{"input": "log_mel", "win_length": 400, "arch": "crnn", "activation": "relu", "widths": [128, 128, 128], "bidirectional": true, "muon_scale": "match_rms_adamw", "adamw_lr_other_params": 0.0018, "epochs": 3.1}
Rows from block 2 of a small self-supervised audio encoder (BEST-RQ), named by matrix and row number. Each number is 128 + 32 x the weight over its row's rms, rounded and kept within 0 to 255. All counts start at 0. Numbers have three digits each.
Before each channel's rows are labels from the 100 clips, of 14976, where the channel reaches its highest value: "responds to" is what is common among them. Only what is clearly more common there than usual is listed. The data: notes from a synthesiser with random patches. In brackets: how many of the 100.
# conv: width-5 conv (model.blocks.2.conv.weight, 128x128x5, each kernel summed), inputs 0-127

responds to: square (32); pitch class: G (32)
conv.125:143096062119121143133158152141090080161115168175133158132146107132160124137078089089106150089122109090118162116192211123121131146102096113142161137117144167126149142083168100082088106134057155155166108146202074135106138112116145153117165100148088125084096147129100084118135138052065080165089175129125130105184108190174110159171127091174130138176126111139124148118110149131160177187115

responds to: pitch class: F (66); triangle (41); square (36)
conv.51:125124126125104083149172117135122189161154100149094108130122186130127117149123135150109181150193116103157108122053140148101109088147145128191083114204126173135111162122114203108153091161102127086119119090094113114150159077132103170117135122128058098176140116141163180124134135172088082126151125168085198097118096066080126169076134154067100119141171141103196101146127105105137108143095

responds to: pluck (62); high-pass (49); oscillator: noise (32)
conv.7:151064144113130099102112126147118087114086091097069086113116144158154138118128135125070135096135087152081131130116128084114105093141148135105100144093098157185087093138107110103104131103139086082155148106093109144110155118112101124133164124095094155137158146144099083178206039168134042110151057169091214080137120178108122138096099100155088091097172110116129118134152068131092129121176

responds to: square (41); pitch class: A# (33); pitch class: B (29); triangle (26)
conv.91:153103185119137116147156193119110131101165122160119130105079098122147155123095213113118122111138182219083133136084119103125127135133137128105119158097110119095122117129083118087138189088154144168160127108220132099132141156119197113160117086144107062186125146099094160138164102142130136200132153132187118141150069122121082091128153199165139157140141060162136164130155160156129166099119

responds to: pitch class: F (62)
conv.41:110104135065148161163107147110097087113103134137117143114136112067090170115132123127104078091113140146104211123214149127102162141161080188128175149171054126125114105103122095113105146134120169107185088123085126137089088116099174069160162146156079129129112158059094126090178129166108106160099143118107134097079116138101094159073143140163174070113150152177133120136110120093110132139060

responds to: pitch class: B (46); triangle (35)
conv.47:102079105103144141136103196168119136125152113125089092068166153146094165167094155147176111122137145089166068085166111115151129032116130088123089136151119181155148164104110135105161120109097156117114092101109076161134110194156123140092068138160113100101086091081095113110060138117108155123097195175136070145125173145122162137148134156150183101085075139134156125117116180186140135151104

responds to: pitch class: B (41); square (39)
conv.82:151130139117139147108121130121130118172144127103189083164118093143206115105160095149089131180115156105172165089162161129109171122126084156124169107151137189149155159089197076082121185149165073149139126114128181150115092088094143085116128149146103155113130143146185147168142108132166140148165201143169168154080080163100135102101187131148155124157135128203127149169153109082192150086119

responds to: gate (61); drive (60)
conv.108:180136128162149140069181115092110129144150113121120124167167073156111104080109111148115145140137135202135130067070106170094184127180141155126156126049166078114098075189146123143158111106143170145125092152117099173140100160108119163122113136098086141166141115058213166095124121119112127186196113134091115146160180129139162116093131130107064101110174123139152133114137180115107085127103

responds to: pluck (73); drive (69)
conv.111:113116075136159135173129138103120106237115114144097115122132187119127135191067117170126138169118149112087125182121136100094158136141025141151138174133147093152121113113101084158139135117115157087039135109097099114119121141166090198106166065122098148132133141112105115092128121089147161080142099205131150107156110131132126106145165138150122089086146101061131098075130097117090105127180

responds to: drive (89)
conv.97:114125077104161160145146174094145129102155144160117134158154159129173076108095131129095128117159177047080096137140137188142156143088120126190117118104116118205113103120070170150093132097129182152153149175156090070125119125150098116165134167137151120171095162134083154177118086117093140106113166086168150072071167110123062144102073124112118114130126073109070153129117104161096070083152

responds to: drive (72); gate (65)
conv.87:163104183133162164090122125113175149175147120127112181142150114142162088153105144095176083137119137195140200109112077166086122166171089125147146134176187166154173116121085095098130128187055091079105089126136108112177178131150110166083094158132054086131107161129100129125163146130096105133173124179135189135137146120086101124115116166103105101105167160180144174105117177105127156134143

responds to: pitch class: G# (33); triangle (26)
conv.45:174066108116183120111073091109060105109114067161137146122135153126118176131170082083093087136105129085067143119143102160158108103145168116183097133095083128045143099124086115148140166128106109157120072081093069101123121110114042166101110149091136140110152117077117140130159144064130102095146047092124113127105144135153083133127131100136125121081133140094140098112137184170098154087122

responds to: pitch class: B (82); square (36)
conv.119:122168103115144127162124155096116126154166172107078035135170144161093102138158101076077091138154147146064145140116082077123121190183115083117119143160101190095143114166119098159093156123137166228089125103142146084122078145125165127083130138089050120108110085094101154104119126159119166165142127113182081145132084140120171146143133073117160123151083103151119165129106138130090111094146

responds to: pitch class: G# (31)
conv.71:138104158132077128104097101120125104121165160090121119108097142197077134126101105122072130138099118147123109119080096065189127116139142136142131104120102139150172098100075104085142084185065102135216129119133114120163126131115180104145109071109126101111156139132143054095122129113121052087083133074193121087111107119112178166129099097154083178127147095164131076127191178155115142135079

responds to: drive (62); hard sync (29)
conv.5:140179069164159090118129155121121119170155122142142095135123139134131087151073146097137127123162154204110148055105139092142111153086093127083160116090084099153157175177102150150106210080124112167111117178105152121135074113157132129128104111090127069099107154126186235111103107094114104170128097119173139122125160130117081154077165096138134160142149094156175091143114094115090135146063

responds to: pitch class: G# (59); triangle (33); square (29)
conv.12:180140109109125103074131095093141107118185108120157098109129159134127119098116107050100144135148108149080103141141186142184080104169168111168094196131081137095099092140156136127118130182132137096238174156125086129150120092132097113072115118207163149115106154125127172152095161109150117082155140105108093111163121116128163175115134118141120061142128115102104112131112190192058119090132

responds to: bass register (60); oscillator: inharmonic FM (29); pitch class: C (26)
conv.127:121214145134070129226076128135148149118148106051124144135089133106108147105120204151182056131151175106124107109140067097119124108178067125079167103137115103106100110089118177118139123147134118137050151124135112114098094132142115150122127098060106119119129121080142093126067112177122113135158101113132134221159087077110101115113153136138122184142127117100126160100138150164145137110106

responds to: pluck (52)
conv.39:094104139139128160133137142187134103136118148119168110094122124149102117148088145152082134107135134101095110163100067114171105134140186159116148135146160119195073106182248142112124208096146187132081192152091118177177119116100099159118101126151163156149137124121113066136127153137079134120145150129100054094107185082134113135110100153096085122165177103111163135129142116117110134119206

responds to: harmonic FM (29)
conv.11:134141188137133115110111142179126117157104162119149133139094129094129131139153098124130140141092138119074103086107108228118093132136120084161140132055109176096173148112108250131102103090102057123074085142136155062129161111109084141144108132161168117101124160165120091135151094108177113148106081123166135120126109098141121116150185171067110154091128119123084143151216085136116133129100

responds to: pluck (55)
conv.54:136160164150092154136099123164109157135110119165183086211182191148109156091138192111125103100202122202101090159103146086148159106108126142143164078114101089148131098154144150129113117139127153118140154123158106152070093099128092153079111107098163120119099125042123115124141087119100099128096197118062121115086122148139137158106122178104104052127128095093082117089142105067125130080139

responds to: pitch class: F (47); high-pass (43)
conv.53:162083159107113130093171110093162098107116150120125143195125126151112127141160173165114129116135162101152227095131152115145129148217088142112111105168137168127148148107140106124147140098135173114168109079096098138130102096074161203084180121155125170170135147136083067109103214069112175075120084120093160140095136150103145113135132147128169145113135073168142140145173178136120111091082

responds to: harmonic FM (33); pitch class: A (28)
conv.8:134172160079155106105091180131095095190102114185130101105111144183123150139102079077151116159098142143134119153208123109075122081113049098153161132096110145120080155121126111204123112123153135160106115152157118162108111139156158092159166100156081164106098168173114091179110144164094138149164109097141126120127099106120111097107164140128131166079087096158127105114151225155159120050151

responds to: bass register (79); oscillator: detuned saws (29)
conv.57:102092084095124114141112074103122144096129085150139088126127147088138125114145159138158104141126110097111152128160058136095091066120062184077128106086078125058077200087079159112161132133145090129124156127139143087146170170185159121165129181112142147108100159095105098135076158101144110103112142153087138188071108079085130139115182163133120104105091139124134137169066178165177158146127

responds to: pitch class: B (53)
conv.74:139111159122162147101149086139160150123166154127143204117142178175083078157130134111129226162203075128134125177138136123144137109084147121156064118133154081156134137178170148116144128217115144081162094168120092155120120093099106161092113102137055150149083110132135155125147094133137195120119142066099147099088156131148144108087142105103127172089153141176173132126089190154119104137131

responds to: bass register (72); detuned saws (30)
conv.102:111062121153144099178140150116140109144131128100084094110111136170139191140060140178169155200150124144177162168177104135109096172109105140148151185108086129109077121098089140122137120092140130124116112117125165048131207106118094179163072141113151126125129156138087163112119111145096086121138101173169143159184121152137112128180165151137138107148140193172222186147129159139127095115141

responds to: gate (62); square (28)
conv.113:091153078120089131130158147074101105127134136138112091092172168100122035133140122159126128097090114121146140126168205130134093119092150155152111214102101115151100096155098146099131110110107061105088120111095122113131217095145105098126173153217107089113142130122139125097069105168193123111117089135094128117183122117077156148106127129102085110131119156135083144076191181144116151144165

responds to: drive (62); noise (30)
conv.22:129101146136123121097109134132081146093046142088122108125077114186102172120102090138146095085103161149087125090132129116120128084113132108125172115152174125193084088168178089103145082113117148127106119127121126087103089085160096119090179182124124138123193081161133133120168135102094178096189153113117144122098082125163093086132053188091088137128165114093172170149168062101124150085161

responds to: pitch class: B (31); square (26)
conv.78:114177076124115123176075155202097094098164148149173096145146147130135089190153114155089102114134139084090158162150122134182044132101144178103145113123078097169158083115123112096133158119176147182100157132128084127147142129137090161106114097142130206087148130131107114149134155082112186152164104095137220137143137153151118133166145118122144128141166155117168157182166164101050130095144

responds to: drive (83); gate (63); noise (36)
conv.55:088087100095126152095135108142071100188154148067077103091112144112141158173117140137139098122148152110111179102127107143117152126131150143128174125211183110142139107137167104096092097076145145117080107141095163158088161166131134090067094092106109154127114061152166140073075133078114113068160132086090152120082131127123075152082104141144109086082162166163164127191127141070162105170129

responds to: square (40); oscillator: triangle (28); pitch class: A# (26); pitch class: A (25)
conv.25:085123118119117119136078092156118120135127112096119104168146167152120099105120128109101139099223147154145116161133069176120127158121144140120072092107073160131069106114038115142076162234127202158113164128130173126135107132033153064127124153128117081108139146120134139150099114165096151113097095147159127135074115140126110116113129181100081163147145081139161198132097125101138131153144

responds to: harmonic FM (35); pitch class: G (25)
conv.66:122147156193160147055115161155146155112208105148117092135101109093090113112117136193165126114114156158125105097131120154114138038133139140142141148131165117106115147111196158088086151085142096133156101105104107111102071106146127072076079124149056123112092088124166129086116086113112123079179115182109164092142133159095127161152168142173109095123110073128106124106096098182194080152121

responds to: bass register (62); gate (51)
conv.86:109094115115123110048145123110147152092168127088157084092152132122131122151150125130139076139119096092098196133122081074129122152064144122113132131085098125107107123151067173221085121142067143128148117159141123148224159124176084166096110127173103146096078130138095141149134155080078080119181122116091082094116134141141161126157170138080182117153161126143096112154153173131061110112132

responds to: pluck (67); bass register (46)
conv.92:063103080094159159181122118139055131163205148123111112164191107177149141110102125125115113113092133133151113184075089179114141132120080156098097126149108119090112118124108125120070122179111182128149123071154141127086170100139138112157085146101126150129070122098158128151158150117077074089115150128078143090111112124185122141144089173165141148171125147142183147093049164133115058160094

responds to: pitch class: B (50); pitch class: F# (27)
conv.4:137163094145156156149171095161144127136154114145157084162147155155130132185177138066164165106123105112064151139100090117169108144171188186134103126203153174111153187149099124143163098099130114088088084116101206152096117192161124215100175127153107112148147132133174169151131142125185106160145103128169162135085137157097137138118143115081097142140176114133150123154176117088174172105120

responds to: drive (83); gate (60)
conv.104:128116108137133108180109075167116078150141140108066160146135122056020116138123107114109138141145113182049127116158101136141145162074115188114143148163096123130135097185147093155076198130112100131131095102140172135164061129160119089086092124108103138167095130157117151151169120083093164115120106167138132129149060104183102105092161174127126136126152156154125143108123167106063125128065

responds to: pitch class: F (38); pitch class: G (28); square (27)
conv.75:168139097206094097176123128108194150112137164094167186145093132106104159091132102106217079135122170119111116157159117117159124148181152146085146081081101144135119153111093109131109081139090117080113050144139157109171047144145089142106146137114156167162113151107115084134142139160180076151148094138093149143180181160075166093167096108141108188107115112119162141134153137155153147110098

responds to: pitch class: B (62); detuned saws (29)
conv.115:109104152119130059155116123129091167119089151068106129107089088137176103186185152081098111100163185086130110144153109170115191179219100133080137128134186139080216155104145121182099194136132153145126177173133173153115122122119147190164139160138106164143118123132129118085132057112140121156110105106145150141123106110103150155149153067149126120117116128160103136168157103178083122125140

responds to: bass register (50); harmonic FM (38)
conv.2:155115148122126092184121136161153106079154130106103140111112112190157173110131097085116177188148123127136108110192105154107100113098077156164143158090139145070110180120118135163131115126172134150156103077108071078126184176113115157133116090127169195125165098160087149111152144114129124075169147080112174116080128095105208171085121139109099167150099079145126122124130162093088120213166

responds to: drive (62); gate (54)
conv.27:167127063075097166135172082115100145174056058196091118082133148162133119142122106132122108118193165163078168091090113130096124107121154140150139077091146125121113181167144129116098128126096155177118079124127133090132162156118169126145057154124152153109128139169134106109144123164144155134146181096196086113100129104115086109069132085157079145179161115173123158187170167154130128174133